config.toml
grayscale = true
crop_scale_min = 1
arch = "regnet"
residual_init = "none"
max_steps = 4200
Rows from block 3, named by matrix and row number. Each number is 200 + 30 x the weight over its row's rms, rounded and kept within 0 to 999. All counts start at 0. After the name is the row's rms in percent of the matrix's.
# convs0: reduce pointwise conv (model.blocks.3.convs.0.weight, 112x64x1x1), inputs 0-63
convs0.0,098,234,165,167,200,217,200,197,200,200,164,210,200,154,261,219,117,227,200,110,194,177,190,225,226,214,200,200,209,185,192,187,166,200,165,200,200,153,158,200,107,200,192,176,181,210,200,187,182,160,200,200,163,200,186,240,189,200,200,198,128,200,184,207,230
convs0.1,106,185,235,228,200,200,181,260,215,215,200,200,238,294,203,193,181,196,207,216,175,166,200,186,240,180,127,200,223,200,244,244,200,200,216,200,139,220,159,200,200,200,190,200,176,217,184,238,200,200,158,238,139,223,190,158,122,176,200,169,220,213,200,200,200
convs0.2,121,227,234,186,210,246,200,200,200,200,208,205,154,222,189,200,200,175,200,269,200,241,200,200,200,200,220,241,221,200,239,222,200,185,184,156,234,200,263,210,203,154,200,178,215,173,202,187,242,198,200,184,233,244,247,151,186,200,142,198,149,155,155,245,275
convs0.3,072,200,157,200,168,257,239,175,200,248,267,200,135,176,172,200,169,200,127,136,230,200,200,200,200,200,189,200,200,200,190,127,200,200,200,200,229,200,200,200,182,200,200,200,218,200,200,200,200,122,217,194,200,188,206,166,200,200,161,282,154,200,200,197,186
convs0.4,089,134,223,200,188,223,146,201,200,200,167,200,246,242,193,200,200,200,169,200,200,200,182,150,179,200,200,182,212,174,200,168,200,200,200,157,319,193,159,196,218,200,157,200,158,190,200,211,177,200,200,115,209,161,200,167,200,152,197,205,252,210,200,191,200
convs0.5,099,151,207,200,176,200,160,210,200,164,216,189,200,214,193,200,117,198,143,159,209,167,202,192,200,200,200,168,255,189,200,155,207,159,200,202,221,225,234,109,200,202,196,264,200,180,210,200,171,156,200,236,166,209,173,179,162,262,232,200,180,158,200,200,187
convs0.6,090,200,152,204,155,172,168,163,189,200,260,226,200,211,191,200,142,200,201,200,200,164,200,200,216,185,200,242,234,200,200,232,154,233,169,249,229,260,232,225,200,200,181,123,227,202,180,139,200,212,230,233,189,200,200,146,186,215,200,163,218,200,146,162,170
convs0.7,138,224,219,234,206,158,160,200,258,159,137,213,238,200,190,190,234,209,190,234,273,232,234,200,200,178,225,161,200,205,200,165,209,173,150,184,159,246,188,200,189,151,193,200,170,200,184,200,191,190,201,155,231,145,200,145,204,117,184,200,200,200,191,200,200
convs0.8,098,222,217,163,215,129,201,200,211,200,213,200,200,270,187,200,200,200,200,194,184,173,190,224,200,200,200,200,165,207,235,200,139,217,171,200,167,200,129,209,157,152,267,164,188,200,176,172,189,192,200,304,169,244,200,200,195,203,152,183,176,221,200,177,200
convs0.9,070,160,171,154,132,200,200,169,204,196,200,261,245,160,177,234,155,200,234,176,178,200,200,218,200,236,200,200,200,200,200,201,200,200,200,267,272,208,200,200,197,183,200,195,161,197,168,200,99,200,248,200,169,213,240,209,152,202,200,166,201,169,200,200,200
convs0.10,102,244,192,223,255,195,220,261,192,200,142,216,233,207,156,210,200,175,176,292,158,200,181,176,200,180,200,233,257,262,232,217,147,200,204,200,166,187,205,200,200,175,200,127,200,234,205,200,213,243,236,231,239,200,200,186,200,207,200,191,224,200,227,211,200
convs0.11,102,200,168,200,211,280,155,197,228,218,200,225,199,200,149,190,214,227,198,166,200,200,167,233,200,223,175,200,200,215,241,200,177,172,200,200,237,200,235,249,139,257,174,200,200,170,237,240,186,156,134,238,200,160,200,159,200,200,200,200,200,159,148,208,147
convs0.12,092,200,164,220,215,235,200,212,200,199,243,165,176,164,200,201,238,200,200,183,141,171,120,231,200,200,200,200,190,200,200,146,222,219,200,200,239,168,162,146,200,200,150,253,155,200,212,195,174,194,205,223,174,164,146,199,270,172,200,200,199,178,233,247,154
convs0.13,098,200,195,163,268,150,182,243,219,165,166,285,200,200,200,204,210,200,227,213,200,200,239,200,235,200,175,186,185,254,239,241,191,284,194,200,200,232,197,266,159,200,174,193,213,191,185,165,200,229,200,198,193,214,174,187,200,205,200,279,200,183,178,181,200
convs0.14,084,171,200,197,173,214,200,129,197,200,180,202,203,124,154,200,200,200,199,200,200,181,198,200,143,207,175,192,129,217,209,191,206,200,178,200,200,259,168,138,154,200,181,200,196,210,153,159,156,201,262,200,200,106,185,169,200,200,200,200,200,200,221,175,210
convs0.15,105,229,200,200,153,200,188,166,200,180,214,196,200,196,279,195,270,160,198,200,264,200,179,237,220,200,233,210,216,202,186,174,259,200,200,227,188,248,177,243,259,247,173,177,151,200,150,215,159,166,199,192,200,196,176,200,200,163,200,265,169,200,200,200,200
convs0.16,128,200,195,239,234,204,164,194,209,159,188,200,200,228,203,200,200,191,215,220,185,172,148,200,200,138,200,200,177,179,233,180,205,211,225,179,234,200,200,238,264,200,179,235,220,265,256,195,200,149,178,233,175,263,200,200,115,119,212,200,200,205,200,200,205
convs0.17,101,257,200,221,200,200,200,200,181,197,200,127,201,165,206,167,233,154,200,210,217,167,200,198,204,182,254,200,198,222,153,197,193,139,192,200,179,199,164,134,207,237,173,185,215,200,236,200,182,115,200,200,200,249,200,173,200,185,250,200,160,200,225,215,274
convs0.18,116,200,248,245,200,255,200,200,183,219,166,194,163,246,161,162,177,231,168,200,240,191,183,182,223,200,200,112,180,241,159,153,200,173,175,195,264,200,172,184,212,170,211,268,195,200,179,200,183,200,200,153,176,172,228,219,200,200,149,200,209,202,200,200,248
convs0.19,121,236,200,200,200,200,155,194,200,178,138,207,223,187,170,200,200,200,179,200,190,132,182,200,267,227,269,200,173,205,163,155,204,165,221,229,200,200,174,200,144,217,170,177,174,238,251,152,211,199,256,175,173,163,196,186,178,130,167,186,187,200,202,181,191
convs0.20,113,200,194,200,155,224,124,220,189,246,267,202,191,221,194,200,200,208,242,200,163,200,190,204,207,176,211,236,135,177,187,128,200,200,163,224,192,191,200,200,200,212,157,239,198,185,200,200,165,216,200,129,200,108,202,171,225,200,190,226,190,147,210,198,198
convs0.21,089,180,172,200,177,200,200,186,109,242,287,187,204,200,210,190,200,200,136,177,200,200,144,200,200,200,202,198,204,198,167,188,196,203,200,253,200,200,173,157,169,200,200,195,166,208,155,200,200,200,188,117,200,139,164,200,144,200,204,151,200,210,200,225,173
convs0.22,106,209,168,210,149,184,137,175,200,197,218,196,177,201,135,200,207,170,193,245,187,170,212,170,200,200,200,171,271,220,225,246,115,172,239,138,186,187,148,219,200,207,234,208,200,203,202,228,200,200,221,202,217,216,200,250,238,200,200,147,200,195,159,183,172
convs0.23,091,200,200,209,177,200,167,200,200,200,198,150,259,200,162,200,174,200,174,151,210,196,203,217,200,142,164,200,206,209,158,200,200,176,197,166,240,219,242,147,200,200,145,233,166,130,205,200,200,193,200,144,164,200,200,228,262,169,159,236,263,216,160,200,212
convs0.24,126,178,200,201,200,249,179,262,219,208,227,208,202,245,150,171,220,200,173,262,217,209,210,200,243,200,221,199,142,233,200,163,200,208,187,136,253,159,200,167,223,163,175,198,200,231,200,246,200,175,140,206,212,200,255,208,169,139,205,236,200,211,175,183,200
convs0.25,085,200,200,200,259,197,163,200,151,225,240,200,234,200,194,200,201,200,157,200,200,218,200,234,200,173,233,200,232,200,194,215,144,200,207,165,181,200,200,176,141,126,200,200,210,147,200,200,200,242,234,200,228,196,240,260,143,202,127,148,218,227,200,210,158
convs0.26,094,191,161,200,139,211,181,166,209,200,297,200,171,199,209,146,200,224,252,200,176,137,200,200,200,171,162,147,187,205,200,160,169,200,218,200,290,200,191,196,186,200,200,213,249,211,224,217,199,156,200,200,188,208,200,133,182,200,172,161,184,197,188,200,196
convs0.27,097,212,150,158,193,200,201,200,237,200,166,198,200,125,305,173,200,179,232,200,174,161,200,239,165,192,179,223,171,200,200,168,200,214,200,200,156,145,220,200,248,200,150,200,200,196,238,200,200,178,205,245,183,233,200,241,148,200,200,181,158,223,204,171,176
convs0.28,114,200,182,200,155,213,169,212,189,188,200,200,180,243,190,225,200,200,166,200,184,227,200,200,248,168,175,181,169,200,175,163,245,158,228,220,136,249,159,198,235,164,200,240,200,281,217,214,164,173,208,239,200,200,172,190,215,191,130,250,200,192,258,192,236
convs0.29,101,173,166,200,183,233,195,236,158,200,176,186,122,134,197,200,181,156,169,183,303,247,220,182,200,186,200,140,216,224,185,201,219,156,151,224,166,251,200,200,208,197,240,200,218,230,212,200,183,204,205,204,223,182,200,214,211,179,195,200,200,211,238,161,170
convs0.30,098,149,205,256,200,240,206,247,196,191,200,167,229,234,245,192,200,248,200,240,258,220,204,177,216,200,200,177,200,225,200,185,247,165,233,277,210,248,190,186,200,189,200,158,200,238,146,148,180,231,200,194,200,200,241,200,149,200,200,213,216,239,215,203,252
convs0.31,094,180,195,278,204,188,225,200,148,195,240,200,227,160,200,196,200,197,202,236,132,200,210,200,173,200,254,199,285,242,262,142,200,200,209,200,216,200,200,190,193,200,190,166,174,167,185,205,155,165,222,250,200,177,188,174,180,178,161,200,184,168,150,215,200
convs0.32,084,200,267,246,151,200,200,184,184,200,200,153,194,200,196,200,172,200,200,171,200,201,161,163,231,265,200,213,200,200,242,200,191,200,226,139,200,184,200,200,191,144,192,211,200,200,173,200,138,200,229,106,200,173,200,297,200,200,166,224,200,200,200,202,200
convs0.33,097,108,275,232,200,181,240,202,200,201,138,156,200,183,142,148,157,186,200,242,196,200,199,158,200,200,200,193,227,200,236,200,187,225,200,188,172,209,200,181,187,200,212,189,200,192,216,231,248,230,200,233,200,200,200,231,200,233,200,200,160,262,156,182,255
convs0.34,096,179,208,218,163,214,167,200,200,135,262,200,200,156,214,196,200,152,236,200,189,135,188,190,190,191,200,164,306,181,200,203,200,200,211,200,200,167,223,132,200,216,176,270,189,200,200,199,200,213,201,170,221,149,177,200,162,208,168,200,177,151,208,202,185
convs0.35,122,224,209,153,200,200,163,232,200,173,176,178,216,204,186,200,281,229,236,200,178,256,195,173,207,176,200,200,181,200,163,200,192,190,248,278,122,217,190,259,200,233,200,171,184,262,191,223,175,200,200,200,167,205,192,184,200,161,165,231,181,200,180,200,255
convs0.36,130,236,146,200,224,238,200,200,259,231,189,176,206,162,200,182,210,173,175,294,200,206,151,215,170,167,226,200,188,214,160,144,173,200,200,200,197,164,187,200,183,214,148,200,199,198,247,200,171,176,179,155,243,209,165,148,180,200,193,212,155,179,200,200,257
convs0.37,095,226,184,148,227,200,200,200,200,170,200,200,211,224,206,216,164,212,181,194,157,188,155,265,261,220,216,169,200,209,200,200,200,270,200,208,185,251,217,266,114,181,200,200,239,266,210,200,168,153,169,200,222,202,194,200,195,149,200,212,224,236,200,200,216
convs0.38,096,200,201,200,188,200,161,200,187,178,178,138,200,200,207,200,151,200,211,148,200,200,253,201,200,200,219,230,230,200,178,194,200,240,200,200,183,164,243,184,150,198,200,200,156,217,247,208,126,149,236,200,189,174,252,264,200,241,200,200,264,234,251,233,180
convs0.39,078,155,198,200,200,200,200,200,200,178,190,182,156,200,163,168,200,260,238,219,144,241,172,200,186,200,190,211,174,101,199,208,200,206,196,200,260,213,200,175,200,248,256,200,225,132,139,156,189,208,200,148,219,200,173,228,200,154,197,200,200,201,200,200,170
convs0.40,102,179,200,200,275,200,200,226,200,200,175,252,226,200,153,259,204,200,200,198,138,200,166,188,201,193,200,222,148,214,200,194,139,200,233,228,200,213,154,269,238,169,201,200,200,200,181,200,187,190,153,234,200,197,209,200,133,142,182,205,174,246,194,195,152
convs0.41,084,180,157,181,147,201,200,200,200,200,171,247,230,129,171,184,191,196,198,200,183,246,247,200,157,190,236,198,291,190,242,156,200,200,200,200,193,218,213,194,200,199,172,200,200,167,200,229,192,200,252,199,200,141,269,234,197,231,200,155,200,200,146,192,176
convs0.42,097,200,212,181,200,174,200,200,234,193,177,147,200,170,200,226,179,200,171,200,218,200,275,273,184,200,278,200,213,217,143,193,164,219,203,200,138,200,184,217,185,132,198,141,212,169,178,200,203,200,256,181,202,200,221,200,200,237,155,221,181,224,237,237,200
convs0.43,102,179,200,200,260,161,200,249,217,145,219,163,168,200,166,190,197,200,133,200,124,200,167,139,240,144,238,200,200,200,183,211,187,200,200,200,225,200,200,200,200,171,200,200,218,261,195,195,223,211,167,183,167,200,198,180,149,127,154,177,200,179,200,181,200
convs0.44,120,175,168,194,200,200,189,153,209,200,200,200,228,155,230,199,172,185,260,161,200,112,200,200,169,200,200,200,200,237,263,254,166,200,248,249,182,200,177,223,173,200,200,200,210,218,241,221,160,200,200,252,205,227,188,259,200,174,260,150,200,215,208,178,195
convs0.45,110,183,203,200,176,192,194,200,200,169,200,217,144,183,216,222,189,197,200,217,234,201,231,200,169,254,200,198,172,200,170,203,200,200,200,184,231,276,200,188,200,155,144,180,168,287,167,177,212,159,133,173,215,200,200,211,200,212,181,300,175,200,180,185,166
convs0.46,109,200,237,227,195,200,195,218,200,230,336,162,155,203,162,175,213,143,181,190,200,200,231,213,200,181,217,193,193,187,200,161,200,200,174,154,229,229,200,200,195,271,200,200,200,163,168,218,230,166,155,226,244,181,224,190,166,213,200,230,188,182,207,200,200
convs0.47,105,165,171,193,147,125,200,177,179,172,171,200,200,142,215,191,144,200,177,200,248,192,200,150,200,200,215,185,200,210,208,200,225,171,183,200,173,244,112,200,179,173,158,166,160,277,200,200,185,224,206,233,200,154,220,200,234,221,183,200,217,200,200,168,191
convs0.48,068,200,243,200,181,140,105,175,167,200,200,200,197,200,200,200,200,200,198,200,163,200,187,132,200,152,259,246,200,200,145,205,150,172,200,200,200,163,200,177,200,200,200,200,189,136,181,160,215,231,209,200,185,200,194,183,197,270,200,244,207,200,242,155,200
convs0.49,100,246,200,270,200,200,199,200,212,228,282,202,144,161,204,229,200,177,189,180,187,183,225,241,209,228,190,235,200,213,200,185,200,211,171,200,200,245,200,200,200,257,141,173,276,207,216,244,200,122,200,200,231,203,200,207,187,169,232,182,198,236,200,242,200
convs0.50,080,200,140,221,200,200,200,211,240,128,200,200,246,232,228,200,200,159,200,188,195,163,200,187,190,203,193,200,227,248,197,164,200,176,184,190,210,233,159,200,186,200,188,200,156,200,200,200,299,144,245,227,199,202,150,158,201,172,142,200,200,214,155,151,200
convs0.51,085,153,200,200,206,219,200,249,200,149,187,143,199,236,200,200,200,200,199,200,162,194,158,174,200,153,200,253,233,198,159,200,200,173,147,193,200,200,225,183,162,173,200,200,195,181,200,198,175,200,146,266,262,196,198,141,212,193,200,200,178,191,103,200,165
convs0.52,110,200,147,224,200,166,200,168,229,174,276,201,200,140,139,222,200,186,200,177,232,172,200,200,190,201,244,155,184,200,190,178,233,200,190,200,278,212,174,219,200,246,205,200,200,179,200,214,200,192,204,200,280,193,160,162,200,166,152,160,234,165,200,216,232
convs0.53,099,164,200,236,198,183,194,200,157,116,180,200,200,195,175,200,199,200,200,151,233,201,200,132,229,203,164,202,200,174,200,158,178,188,211,178,270,224,260,173,126,202,200,221,165,202,164,200,200,185,214,182,200,134,240,195,196,205,200,164,211,150,228,174,216
convs0.54,095,171,218,225,216,188,195,267,163,156,197,185,219,226,141,200,168,257,200,200,205,237,169,144,200,229,175,200,171,183,175,190,200,172,188,200,241,194,264,197,135,200,247,200,203,176,157,233,229,200,194,185,200,176,215,200,252,250,200,200,149,200,177,153,223
convs0.55,097,200,200,200,186,228,200,200,238,241,217,147,200,222,200,171,222,200,224,197,165,183,200,263,148,149,208,304,180,190,200,180,251,216,239,202,185,138,200,174,223,266,180,200,200,238,200,211,197,169,203,200,200,212,225,200,207,180,263,257,191,200,209,200,200
convs0.56,096,200,159,212,200,215,197,200,212,185,152,193,205,142,212,189,273,173,180,200,190,160,200,223,170,200,206,200,212,217,272,200,232,200,181,205,210,207,200,215,154,242,191,170,199,282,209,200,186,155,179,229,185,200,233,200,205,172,273,154,180,247,245,200,251
convs0.57,070,194,200,181,200,154,200,231,200,228,200,200,174,260,200,226,200,176,129,117,200,175,265,200,179,153,200,200,184,179,172,189,200,200,200,200,275,162,219,200,230,200,158,200,117,195,200,252,200,187,200,176,195,200,237,253,200,200,196,200,185,234,175,200,206
convs0.58,116,200,213,166,277,209,200,258,162,191,182,200,140,219,123,193,197,164,191,238,164,200,149,185,176,227,200,172,190,207,208,193,200,160,223,261,181,200,205,205,200,136,238,205,217,235,163,226,172,167,168,200,189,182,170,142,200,208,200,200,188,200,172,169,231
convs0.59,077,200,124,184,200,140,210,190,200,200,200,269,200,200,246,160,184,200,273,200,215,170,200,168,192,200,200,219,188,200,200,167,168,200,204,200,200,200,253,220,200,200,270,200,200,183,182,265,197,200,169,153,200,200,200,200,161,200,168,200,197,203,200,111,247
convs0.60,105,200,183,200,217,168,131,200,208,188,200,239,198,209,218,200,207,149,230,197,200,200,208,200,161,168,248,227,200,184,200,207,152,253,196,200,224,190,200,200,174,190,190,198,211,208,198,213,163,200,197,250,200,231,200,163,157,126,200,163,216,172,178,127,304
convs0.61,101,200,200,148,200,249,154,200,167,200,143,165,200,200,228,194,200,231,213,202,200,197,145,226,210,142,217,205,191,137,190,191,253,139,215,245,195,265,227,165,255,214,166,200,200,157,210,214,200,239,200,200,238,182,229,222,200,163,200,209,256,221,199,208,196
convs0.62,107,200,187,200,251,214,215,176,200,177,168,173,176,238,193,200,206,200,242,193,212,195,177,138,151,220,282,183,236,185,200,166,158,189,200,122,200,196,178,243,200,259,275,200,226,200,212,200,200,172,200,229,200,205,209,212,160,200,180,198,177,155,213,170,251
convs0.63,102,200,198,201,172,177,180,202,202,141,215,252,175,262,228,200,219,164,279,250,173,172,225,185,200,204,200,199,200,186,186,215,167,204,202,203,161,139,187,225,200,200,226,203,184,200,180,214,177,195,200,212,141,287,199,200,149,200,200,200,232,200,222,139,247
convs0.64,117,206,138,200,255,124,201,212,200,140,200,197,200,171,213,200,160,147,229,219,184,184,238,166,200,159,222,184,209,189,245,200,138,200,171,228,200,232,200,243,150,175,190,206,249,230,246,157,176,177,155,227,200,200,160,200,177,185,203,178,188,168,197,189,200
convs0.65,117,235,200,236,200,237,112,200,200,164,201,211,200,196,189,244,225,262,200,172,200,249,200,200,234,224,175,180,178,200,212,128,200,197,265,200,236,189,233,190,129,233,166,200,200,200,248,200,183,152,178,209,190,200,164,200,185,200,200,137,200,208,230,200,198
convs0.66,130,153,200,225,204,200,161,248,236,180,200,200,295,239,180,237,219,180,226,256,200,270,200,226,219,200,168,167,202,200,200,200,200,200,200,272,224,227,240,200,187,202,169,259,219,265,169,200,195,237,200,200,194,179,161,186,184,157,206,200,204,189,206,200,200
convs0.67,087,149,173,125,179,278,144,196,161,235,232,182,200,178,186,200,200,219,219,179,166,157,200,200,174,183,200,169,226,200,200,200,200,227,200,176,184,167,204,126,232,119,200,206,211,200,200,245,200,196,175,210,148,191,206,274,206,200,218,203,199,200,214,200,200
convs0.68,081,159,233,196,225,147,200,190,182,200,200,225,204,167,200,194,200,189,183,134,203,200,165,200,133,204,195,216,200,200,311,165,198,200,225,200,168,200,232,184,200,217,202,200,226,200,231,200,227,200,200,244,175,190,200,200,200,283,262,200,132,200,200,200,168
convs0.69,120,180,177,211,200,200,184,184,200,165,238,200,200,213,163,226,200,146,183,200,173,200,187,209,153,200,268,200,200,198,229,192,223,248,222,203,204,225,165,236,112,200,196,200,281,288,200,215,234,211,226,200,137,167,208,200,200,181,181,191,192,200,200,179,155
convs0.70,095,200,200,190,201,237,187,200,183,185,202,176,231,281,220,218,200,200,165,220,199,177,175,226,178,167,200,204,193,233,207,196,200,257,171,200,174,170,210,261,200,183,223,200,167,227,144,177,195,136,150,200,263,160,200,185,247,183,140,224,142,200,246,200,200
convs0.71,106,230,187,195,179,155,287,179,200,186,143,215,174,189,216,173,200,212,190,160,188,150,170,157,226,198,244,179,200,200,205,200,174,221,301,200,227,157,242,205,198,198,167,200,251,154,221,200,179,173,200,197,176,205,200,200,140,200,200,194,195,194,217,150,200
convs0.72,081,150,200,200,194,236,200,184,181,200,215,161,177,188,200,200,179,205,210,217,216,200,165,151,234,200,207,200,200,149,261,174,174,150,177,137,175,184,188,181,281,158,270,200,170,200,212,186,135,217,200,210,175,200,200,174,200,200,144,151,222,200,163,168,200
convs0.73,094,215,204,203,200,186,187,165,236,212,181,183,200,273,252,245,203,200,264,200,217,200,168,243,221,174,200,200,200,164,188,200,200,248,200,205,126,200,217,206,191,131,256,204,204,217,148,245,200,200,150,200,200,250,202,201,151,200,200,187,173,200,221,200,261
convs0.74,107,146,200,218,248,200,192,200,200,200,154,200,201,172,166,192,220,156,224,218,203,204,169,158,201,230,239,184,200,258,292,265,146,243,200,200,193,251,145,209,200,172,181,200,200,204,209,200,154,228,187,200,179,201,149,200,200,156,200,227,186,186,188,152,209
convs0.75,102,218,222,200,199,208,180,186,200,150,215,230,210,163,179,225,200,200,200,117,186,161,257,200,210,176,211,200,189,200,176,152,233,200,228,213,200,213,242,200,172,200,190,242,145,222,207,205,189,140,200,202,255,131,243,154,217,200,200,194,189,221,190,287,202
convs0.76,081,170,230,174,235,251,200,236,246,174,165,253,200,198,200,173,200,203,153,200,165,226,200,200,200,200,200,192,170,137,243,200,200,163,133,200,141,207,200,188,167,172,210,189,200,194,187,200,210,200,200,201,212,136,187,157,251,276,200,188,195,187,200,212,132
convs0.77,102,207,140,198,200,200,156,200,248,200,200,216,200,142,200,188,207,183,200,231,200,168,173,263,148,225,162,174,211,233,180,200,188,200,200,165,200,200,218,266,165,142,200,200,200,200,200,200,220,170,252,212,244,171,205,201,224,156,113,171,200,250,195,204,169
convs0.78,076,200,194,200,179,295,154,200,200,239,213,197,198,200,228,200,200,214,170,171,200,150,100,182,200,139,223,212,186,200,185,194,200,190,168,200,241,200,200,167,200,282,200,186,200,200,176,141,173,178,195,171,202,151,200,150,194,224,190,230,200,212,200,189,206
convs0.79,092,183,180,244,185,198,225,176,232,200,266,182,189,147,194,229,200,149,200,166,238,200,200,227,200,168,200,214,182,284,172,209,139,190,200,230,200,216,200,171,226,143,161,280,200,162,200,200,200,184,200,200,200,189,223,178,186,200,136,175,174,153,192,200,216
convs0.80,082,166,187,151,233,234,200,200,200,208,147,216,167,200,200,158,200,268,181,171,195,204,132,169,173,207,200,207,182,195,252,200,256,234,200,200,140,151,214,200,168,200,234,200,179,200,184,200,219,179,200,200,232,192,196,200,245,166,229,155,200,218,228,276,153
convs0.81,101,172,163,185,218,200,128,200,275,221,200,169,231,238,200,218,252,200,222,217,185,200,208,233,200,200,159,200,278,200,253,232,200,200,200,200,200,200,200,246,241,197,200,182,200,176,211,224,200,221,200,213,225,248,235,200,96,168,188,204,200,200,235,200,200
convs0.82,093,200,200,200,256,250,167,214,159,191,201,200,200,182,200,196,256,210,203,159,200,185,196,200,200,223,190,200,239,200,200,178,200,230,200,200,198,193,200,200,102,173,200,200,163,241,199,166,142,174,200,210,200,200,198,200,224,168,294,204,227,167,195,287,162
convs0.83,085,200,197,134,166,206,200,200,160,200,217,130,164,200,146,215,190,174,200,196,176,200,137,200,214,182,200,200,200,200,150,200,169,157,200,179,193,200,200,153,170,121,200,92,199,200,197,152,176,198,200,172,200,160,183,200,200,215,200,200,209,200,200,156,188
convs0.84,107,219,195,234,198,252,200,213,227,203,211,163,200,200,143,200,224,170,229,200,158,234,138,214,200,243,154,186,197,211,198,206,200,188,200,221,195,155,200,274,170,136,212,200,200,200,207,206,200,168,209,287,261,200,200,200,232,135,159,200,214,173,191,200,181
convs0.85,098,215,222,245,242,160,200,194,166,186,200,200,272,200,190,250,217,200,176,200,176,220,200,200,200,200,185,197,203,241,209,200,200,252,192,200,200,200,199,244,118,200,200,200,214,200,171,222,195,218,263,203,254,200,161,174,250,181,200,200,170,200,271,267,148
convs0.86,101,187,250,269,200,200,204,200,200,159,200,201,229,185,216,200,201,200,169,182,181,205,181,192,200,191,321,169,200,207,232,198,219,173,193,166,200,163,229,216,133,200,200,171,200,174,165,166,203,163,169,115,203,183,211,200,162,200,218,200,200,243,239,200,206
convs0.87,082,165,264,226,174,224,175,200,188,317,200,200,198,200,162,154,200,196,268,173,206,175,178,245,198,218,200,164,162,200,214,200,214,160,200,200,217,163,200,200,200,200,153,200,198,200,197,173,200,221,226,157,189,200,200,204,216,200,195,269,227,131,190,203,178
convs0.88,095,200,160,200,165,200,207,200,235,191,201,200,199,176,232,181,214,203,281,208,200,205,172,200,237,200,203,200,202,151,170,169,211,200,142,200,191,200,185,226,289,200,299,200,219,175,218,191,200,245,200,137,193,263,200,166,189,222,222,195,178,243,215,200,200
convs0.89,096,174,195,162,166,121,218,200,200,216,200,244,136,144,200,163,155,187,200,246,200,239,200,223,163,203,171,200,200,208,248,200,200,144,210,226,235,200,200,229,194,224,200,200,197,200,224,167,210,224,200,253,279,186,192,200,250,167,238,239,200,206,169,212,202
convs0.90,087,200,203,165,200,224,161,263,200,200,200,220,200,285,233,192,200,200,253,200,237,148,200,289,200,202,157,200,244,200,184,200,200,183,210,162,200,146,183,200,245,157,282,200,182,200,189,181,215,200,184,200,193,200,241,209,159,210,232,210,196,200,200,211,232
convs0.91,093,230,236,159,200,252,179,200,230,233,194,209,215,252,206,200,200,254,200,201,157,202,211,262,200,219,200,175,279,176,219,173,168,221,175,200,167,169,210,277,200,200,226,178,200,200,200,218,197,170,200,200,200,185,231,192,269,172,200,196,200,221,120,240,209
convs0.92,112,200,177,161,156,211,225,200,194,200,157,193,296,222,208,173,200,235,180,185,220,207,212,248,200,200,164,238,292,200,263,247,235,200,200,200,207,183,200,226,208,200,173,178,142,200,200,240,200,200,215,232,200,194,200,205,151,165,210,138,200,183,200,200,174
convs0.93,075,152,178,195,178,200,200,200,200,200,218,221,200,151,200,200,157,170,159,164,213,200,200,200,200,200,161,176,255,276,202,200,179,208,200,279,99,200,177,235,177,200,223,163,200,178,188,200,200,156,228,218,220,242,200,213,222,155,220,221,180,167,200,246,186
convs0.94,089,200,200,172,196,200,200,200,208,191,133,208,172,189,199,266,181,187,217,152,239,164,200,266,203,185,164,178,152,200,200,200,200,234,200,204,165,156,261,173,200,200,200,125,198,258,200,274,200,200,185,232,200,207,200,216,177,126,200,172,200,209,180,200,209
convs0.95,115,224,253,155,200,200,200,200,187,210,168,181,259,200,231,259,212,265,251,200,227,224,213,200,218,169,144,200,222,200,184,200,177,200,220,160,237,200,248,200,200,153,235,200,138,217,215,230,200,260,182,211,235,181,205,200,212,200,249,131,200,179,187,175,200
convs0.96,080,168,200,200,200,200,218,176,232,206,169,169,320,206,200,173,142,237,200,171,223,186,221,193,115,200,200,200,200,198,218,200,195,200,190,152,195,241,200,200,184,156,220,156,220,200,158,200,200,161,184,200,155,169,263,200,188,200,200,195,196,141,193,200,200
convs0.97,087,204,200,249,200,200,200,146,200,219,211,196,200,211,236,162,149,219,200,200,168,200,138,200,192,195,176,200,245,137,200,247,153,215,179,240,165,222,200,200,200,162,274,200,173,184,200,200,201,180,190,139,162,215,200,200,200,234,205,138,200,190,203,150,269
convs0.98,100,200,232,222,184,192,196,259,241,200,200,200,226,275,200,237,212,200,159,255,232,201,200,200,273,167,282,187,184,220,171,200,190,200,156,218,209,228,233,196,200,199,188,191,200,200,190,228,208,238,209,156,204,246,200,200,146,178,169,135,200,188,248,200,192
convs0.99,102,185,200,278,180,228,200,244,197,179,200,248,238,200,206,200,189,174,167,160,238,200,200,200,258,171,212,186,194,218,212,164,200,197,200,182,200,200,266,182,200,178,162,182,199,200,200,200,200,126,134,242,230,119,246,200,200,143,200,200,200,170,200,178,200
convs0.100,119,203,200,234,248,217,203,234,214,200,172,200,146,187,180,196,200,185,226,203,210,200,200,156,187,204,181,200,192,211,200,145,173,158,200,111,308,184,168,200,174,232,200,200,239,193,215,248,191,199,188,200,166,200,249,210,170,162,172,230,214,161,200,226,157
convs0.101,093,121,171,200,200,176,179,200,209,212,238,234,200,202,200,204,272,137,277,217,164,200,200,184,200,200,154,200,167,232,237,228,200,200,202,188,173,166,192,200,200,221,226,200,260,198,224,173,188,251,233,248,141,200,200,200,194,189,207,198,159,160,199,240,175
convs0.102,099,200,263,148,206,191,145,179,200,200,228,167,184,200,200,205,200,210,200,200,184,224,190,200,192,154,155,196,255,209,195,285,144,211,187,194,200,216,158,193,198,204,217,200,200,182,160,171,138,268,286,200,221,212,173,189,200,200,200,192,177,156,200,200,167
convs0.103,092,191,200,200,280,200,227,200,228,254,200,200,180,177,215,209,200,177,239,200,200,178,188,265,149,200,200,219,151,200,218,225,166,236,241,155,200,200,175,283,140,173,200,196,216,195,200,189,200,155,218,269,212,194,200,175,200,207,164,200,256,200,200,238,200
convs0.104,116,228,192,161,243,200,164,260,200,156,208,200,235,200,164,238,230,262,199,200,171,232,200,200,201,179,152,211,129,200,200,178,189,175,128,225,200,243,200,267,190,200,205,216,222,218,213,146,200,210,169,200,216,176,208,162,257,200,206,218,200,146,200,192,178